A small sound classifier, trained from scratch.
Model: log mel input, norm layernorm_no_bias, activation gelu_tanh, num experts 16.
Training: 12400 steps, held-out accuracy 98%.
Rows from block 4 of a small sound classifier, named by matrix and row number. Rows with one number belong to one neuron. Each number is 200 + 20 x the weight over its row's rms, rounded and kept within 0 to 999. All counts start at 0.
Before each neuron's rows are labels from the 100 clips, of 14976, where the neuron reaches its highest value: "top examples" is what is common among them. Only what is clearly more common there than usual is listed. The data: melodies that start on their tonic, played by one synthesised instrument.
# fc1: first MLP up (model.blocks.4.ff1.fc1.weight, 768x192), inputs 0-191
# fc2: first MLP down (model.blocks.4.ff1.fc2.weight, 192x768, transposed), outputs 0-191

top examples: organ-like; bell-like
fc1.737,203,213,190,189,214,190,191,233,198,180,207,177,194,236,198,215,179,165,161,227,176,198,196,192,196,232,223,184,164,242,179,213,170,200,173,230,208,178,209,210,196,193,194,179,189,216,225,195,188,212,190,194,224,145,215,180,215,218,174,235,223,215,226,185,214,202,181,215,206,228,197,233,194,219,180,190,167,189,191,240,181,214,208,217,173,224,218,178,218,217,187,175,196,211,173,244,192,183,199,205,185,182,173,230,200,203,190,207,198,194,194,174,203,202,239,193,180,172,162,201,200,184,217,213,228,195,189,143,221,169,194,214,178,230,204,210,165,190,241,196,199,198,184,219,198,195,194,196,197,190,175,213,207,213,192,234,230,199,228,183,205,212,182,203,195,188,238,196,192,176,183,207,199,214,239,205,208,203,213,184,200,163,196,215,218,221,240,221,182,212,203,171
fc2.737,168,184,199,215,202,204,190,187,192,191,202,192,218,227,223,174,177,203,167,194,174,207,207,177,195,216,189,187,212,212,212,203,224,226,199,219,216,180,200,172,234,213,147,212,192,215,185,199,210,171,189,213,215,209,190,208,194,232,210,169,193,215,209,216,191,219,230,193,199,200,178,181,197,201,159,176,163,199,200,219,167,184,224,227,199,176,224,208,165,213,197,196,223,213,229,214,208,219,182,223,199,194,189,190,184,197,181,152,195,182,206,225,201,224,192,206,184,215,208,177,203,203,199,227,197,169,159,181,175,225,167,233,204,215,188,192,172,222,198,255,215,204,235,187,223,195,219,190,217,204,214,208,235,185,208,227,219,224,199,192,180,179,171,206,174,208,198,172,203,252,237,164,196,187,238,215,179,178,172,212,178,182,186,208,228,231,212,175,195,233,203,213

top examples: flute-like; clipping
fc1.346,175,179,227,191,208,197,216,210,174,187,196,206,212,199,203,184,222,195,210,187,185,216,175,241,229,190,203,177,207,198,205,192,176,176,201,192,192,176,178,186,208,233,186,199,189,231,182,229,195,264,199,207,237,191,211,239,194,215,208,181,199,217,175,193,181,171,231,181,192,203,242,208,208,215,251,200,243,169,175,174,190,185,179,191,167,172,161,213,233,223,235,194,185,198,213,159,181,163,183,164,190,190,199,205,203,205,182,202,187,192,176,192,203,240,198,208,194,197,199,210,227,195,179,184,204,191,187,203,225,187,224,197,223,220,217,240,210,203,181,185,216,207,194,191,191,225,202,195,197,222,218,179,176,173,221,194,231,188,236,225,214,211,207,196,242,209,223,183,205,184,180,208,196,176,204,204,232,226,217,179,190,206,163,207,203,200,177,168,195,210,162,189
fc2.346,206,194,220,208,206,210,207,206,193,187,231,185,202,205,183,241,222,183,215,198,174,167,233,208,199,201,182,213,208,207,196,210,174,176,191,196,193,204,204,180,224,215,207,194,203,233,217,218,235,201,170,210,170,179,200,191,199,214,186,203,211,224,198,178,213,215,214,164,205,242,233,203,188,254,207,195,219,180,197,196,199,191,190,192,209,208,202,202,248,202,199,209,167,237,214,200,171,160,198,163,209,180,185,194,223,212,218,177,226,194,174,212,183,177,195,212,143,197,180,199,180,210,203,185,188,206,154,193,195,188,196,221,191,178,191,188,168,192,213,201,191,178,197,196,198,160,207,218,227,194,178,192,229,182,233,207,197,199,185,196,227,184,217,212,185,199,186,215,228,207,195,195,209,170,236,174,196,237,193,207,224,165,243,252,204,211,199,149,230,151,184,197

top examples: organ-like
fc1.17,192,163,164,208,225,197,216,203,185,202,177,211,192,218,199,187,194,199,177,191,200,218,177,211,212,212,230,181,191,203,180,209,201,183,174,186,213,254,175,209,212,194,173,192,194,200,216,236,197,257,212,147,179,200,198,184,189,230,166,219,195,203,203,200,192,270,248,215,202,204,225,212,235,212,182,206,195,160,186,184,217,199,215,228,187,190,201,204,208,186,209,190,228,214,200,213,189,183,199,211,196,232,209,203,177,218,227,173,233,195,197,190,187,192,193,193,190,191,198,166,190,211,195,191,209,236,218,188,222,166,165,236,209,207,187,172,211,187,207,198,218,205,226,207,219,196,154,191,192,203,198,165,219,213,194,178,223,227,201,201,194,221,183,229,179,211,223,211,183,190,167,189,168,203,243,196,192,169,220,164,204,202,219,182,238,205,180,185,193,174,186,196
fc2.17,182,209,177,228,197,213,197,167,200,205,180,237,184,211,215,217,175,235,187,177,174,206,200,194,143,189,205,194,197,201,193,173,212,191,193,207,189,211,155,175,194,236,186,232,185,174,188,211,222,200,174,191,222,179,173,200,213,186,149,183,193,230,241,214,228,162,208,202,214,193,197,208,185,234,188,213,210,166,193,207,197,217,232,228,209,193,251,186,170,239,222,201,169,207,189,196,172,214,219,220,183,208,199,194,192,168,168,198,206,175,210,184,199,195,212,206,217,204,199,201,234,178,219,206,191,227,187,202,206,190,223,202,201,254,192,189,198,179,198,198,252,193,227,193,203,206,194,199,189,189,161,200,203,192,207,186,200,214,216,213,215,207,181,222,196,174,202,240,195,197,234,183,190,195,206,211,198,192,204,183,176,187,154,256,211,194,214,194,235,194,216,208

top examples: organ-like
fc1.274,206,203,189,186,220,221,192,197,198,212,195,173,245,196,183,194,213,185,213,192,168,216,199,199,214,220,231,220,175,224,188,190,218,157,150,190,209,208,176,199,209,201,178,205,156,179,206,218,180,203,191,166,183,209,156,225,224,210,204,210,213,224,196,221,177,233,197,158,236,213,209,182,202,218,202,191,168,182,228,229,209,184,216,174,190,209,198,160,188,230,194,240,203,221,226,191,179,201,191,226,202,180,177,192,192,225,216,181,213,172,202,189,206,220,176,198,212,215,239,242,214,179,214,215,221,169,232,213,190,204,206,199,229,200,197,158,220,202,193,208,195,176,187,216,186,215,229,168,176,214,202,197,195,235,231,187,196,210,179,203,189,234,208,213,174,213,209,241,160,201,181,203,168,185,203,171,217,189,224,213,228,190,190,210,189,195,179,201,204,210,198,159
fc2.274,198,190,165,207,178,163,236,186,211,200,189,172,193,184,185,206,195,216,228,204,179,222,190,209,165,200,185,168,204,184,220,192,203,153,185,194,192,202,178,230,172,191,197,238,190,216,193,230,176,185,162,162,191,239,211,222,216,185,211,199,234,196,226,216,160,218,191,193,226,174,176,199,194,202,218,197,223,178,202,190,186,197,211,210,203,211,190,166,238,240,160,212,194,172,174,231,199,217,161,214,252,179,203,196,223,221,238,210,203,207,199,195,204,203,212,166,215,231,185,206,210,198,212,237,181,195,195,200,183,201,167,193,238,211,231,180,197,241,214,198,182,193,184,189,193,207,197,238,165,235,231,232,180,191,202,171,205,209,169,203,209,214,194,225,186,202,192,193,214,194,189,224,195,214,197,177,194,172,212,221,214,216,197,210,218,220,188,183,204,184,219,199

top examples: organ-like
fc1.323,197,198,202,195,186,191,206,207,198,201,208,190,232,183,200,208,168,204,217,223,205,217,232,191,195,223,218,193,188,212,188,240,207,211,202,188,182,236,220,227,222,180,179,185,163,197,229,222,179,208,176,182,198,201,176,191,234,200,210,203,184,220,204,238,178,199,197,235,198,189,180,213,190,189,191,175,172,221,207,210,201,182,226,193,154,213,222,172,182,214,165,190,178,179,195,221,169,190,184,175,219,205,191,172,209,190,192,202,199,232,189,157,227,177,168,198,224,235,189,190,212,192,197,222,177,219,204,196,216,214,194,205,230,224,200,197,212,193,180,209,209,205,192,182,220,242,207,236,207,205,211,179,197,183,228,178,205,192,207,177,222,228,145,198,226,158,176,182,194,242,146,212,189,182,188,221,189,187,193,182,212,174,169,208,229,234,193,234,207,238,213,220
fc2.323,176,204,220,185,184,211,235,195,187,176,193,201,207,185,189,196,203,234,225,177,218,196,211,173,188,180,214,234,197,175,189,171,193,218,169,185,195,203,198,216,219,187,190,213,208,183,220,186,204,210,213,188,166,208,211,174,198,236,203,209,178,200,208,192,162,218,208,213,196,180,223,199,213,189,198,214,205,186,204,212,221,212,189,199,161,164,190,194,192,214,225,176,196,175,210,226,218,175,182,223,188,222,195,185,223,195,200,177,189,221,217,207,196,185,168,211,211,197,185,215,235,217,225,184,218,248,218,177,217,204,188,190,228,177,210,194,221,193,219,227,185,189,195,156,163,205,181,233,168,223,230,229,194,215,197,220,193,180,201,162,150,167,210,224,227,190,201,161,222,236,208,230,225,224,232,224,159,189,199,210,196,216,161,236,188,218,180,207,195,211,175,162

top examples: organ-like
fc1.511,206,202,162,198,185,224,213,202,193,209,211,173,208,239,245,204,185,194,177,205,209,186,204,185,209,232,215,195,205,231,222,178,195,166,191,209,192,207,190,201,195,200,196,179,176,177,206,166,185,187,184,237,173,189,202,202,186,211,172,208,176,195,199,215,210,235,181,208,197,205,270,219,180,236,191,216,174,200,220,200,222,213,224,188,219,192,142,203,204,203,199,190,211,252,182,197,175,252,203,206,201,203,162,197,194,228,195,222,204,196,191,197,204,161,198,168,218,157,186,204,200,194,210,176,199,195,220,188,182,200,217,223,207,193,170,166,220,188,232,207,196,181,172,216,214,204,207,214,193,199,217,175,209,181,210,171,240,188,182,172,150,224,204,188,186,170,187,243,193,231,197,223,214,215,201,198,213,207,230,214,204,190,231,206,167,203,196,194,196,216,189,182
fc2.511,191,168,183,226,172,167,216,193,202,198,208,207,182,151,171,182,192,243,228,187,210,196,192,187,195,204,227,182,193,203,187,180,212,195,182,192,182,185,172,193,200,195,200,197,164,212,167,234,170,184,184,154,207,219,201,217,237,186,189,181,204,173,197,233,206,198,194,181,228,168,213,197,175,172,181,208,165,205,187,195,182,203,211,219,216,190,176,182,206,234,194,166,237,197,181,228,188,248,209,241,224,218,199,214,198,214,178,200,214,232,222,197,220,208,217,203,239,244,199,217,199,203,164,225,213,175,170,184,198,224,172,225,207,191,184,187,206,198,229,212,212,192,223,212,198,195,178,251,188,199,202,184,206,218,193,179,178,192,215,218,221,226,166,229,204,232,205,218,210,218,207,192,185,185,205,211,172,208,170,191,196,211,212,233,185,213,213,188,220,223,176,193

top examples: flute-like; clipping; pink noise
fc1.660,202,166,187,227,228,174,189,185,195,204,211,220,184,172,204,210,183,207,237,191,211,193,209,183,205,189,183,156,212,197,219,161,199,182,175,201,176,162,227,209,217,189,158,176,210,216,170,206,197,221,194,217,220,186,180,204,178,201,194,205,214,199,210,176,187,208,216,164,223,227,199,201,229,196,215,234,203,169,212,193,210,181,193,157,198,226,220,181,230,185,192,203,195,208,194,248,209,197,137,195,241,208,144,232,223,221,183,195,216,212,180,192,214,237,179,197,204,203,191,205,186,194,171,210,195,199,187,232,184,196,221,193,194,202,204,192,207,208,204,184,199,200,235,194,209,252,206,195,231,190,214,203,217,201,213,205,229,203,206,179,214,209,166,170,212,209,220,160,209,221,196,190,220,220,183,197,230,171,185,203,216,186,192,203,196,163,211,161,202,209,253,196
fc2.660,179,201,207,173,230,186,173,204,189,239,220,212,196,204,199,166,215,223,209,189,194,193,223,222,225,227,219,181,201,189,187,177,182,172,182,205,191,206,181,213,218,211,164,171,199,190,240,185,195,190,221,215,204,226,237,185,180,195,192,186,218,218,198,201,195,198,192,202,205,187,212,230,233,190,232,191,219,166,194,218,204,203,190,217,162,165,204,228,199,198,168,201,188,190,176,182,199,230,181,172,213,181,206,227,173,195,205,208,209,217,181,196,240,163,230,230,219,185,193,225,217,214,180,179,210,182,189,214,178,197,177,194,177,213,185,182,193,251,156,190,220,184,203,215,180,220,217,205,192,232,158,165,179,187,211,217,217,232,211,224,233,186,208,234,150,203,210,214,233,202,185,209,188,218,246,163,194,208,211,192,200,192,204,177,178,178,204,208,187,182,229,198

top examples: flute-like; pink noise
fc1.728,210,209,202,212,177,217,199,222,196,186,222,202,190,211,228,201,196,198,208,220,231,232,179,223,187,181,205,177,214,230,204,170,222,180,201,222,217,158,197,205,228,191,194,169,180,218,185,230,188,186,215,191,202,196,216,178,221,231,212,237,211,221,190,168,189,195,191,203,218,214,233,182,201,192,197,198,178,189,187,204,161,188,178,211,159,192,164,163,176,187,244,193,195,210,185,183,194,196,167,200,236,206,200,203,193,189,197,210,194,203,203,188,203,203,197,223,208,225,192,208,234,218,174,228,216,186,202,223,171,146,215,164,207,203,205,207,160,192,196,224,205,193,208,220,243,194,238,176,200,234,195,222,219,201,196,174,205,195,209,233,193,189,237,186,213,199,245,169,194,189,171,194,197,218,174,215,232,180,189,182,177,175,167,232,184,178,159,192,225,212,198,168
fc2.728,201,193,181,173,216,194,197,222,216,229,228,208,196,215,209,219,169,183,223,177,207,199,216,203,205,205,199,190,205,222,219,192,185,212,150,182,219,173,198,213,199,197,206,194,196,210,204,204,201,186,190,187,183,226,217,188,212,225,192,202,185,191,198,197,216,208,196,205,237,237,192,223,212,213,185,217,225,194,164,233,186,210,200,207,182,211,223,197,228,149,250,200,211,192,214,161,211,204,193,187,238,205,195,232,179,223,225,172,177,216,218,212,170,177,217,200,194,175,222,213,197,204,174,172,193,186,213,227,176,189,189,188,172,207,213,194,191,227,153,205,203,218,200,223,217,192,166,219,249,227,192,181,194,181,263,252,227,211,214,213,177,172,177,228,179,198,163,209,201,197,194,172,159,199,216,176,194,192,169,194,191,193,179,194,206,180,201,174,179,181,175,216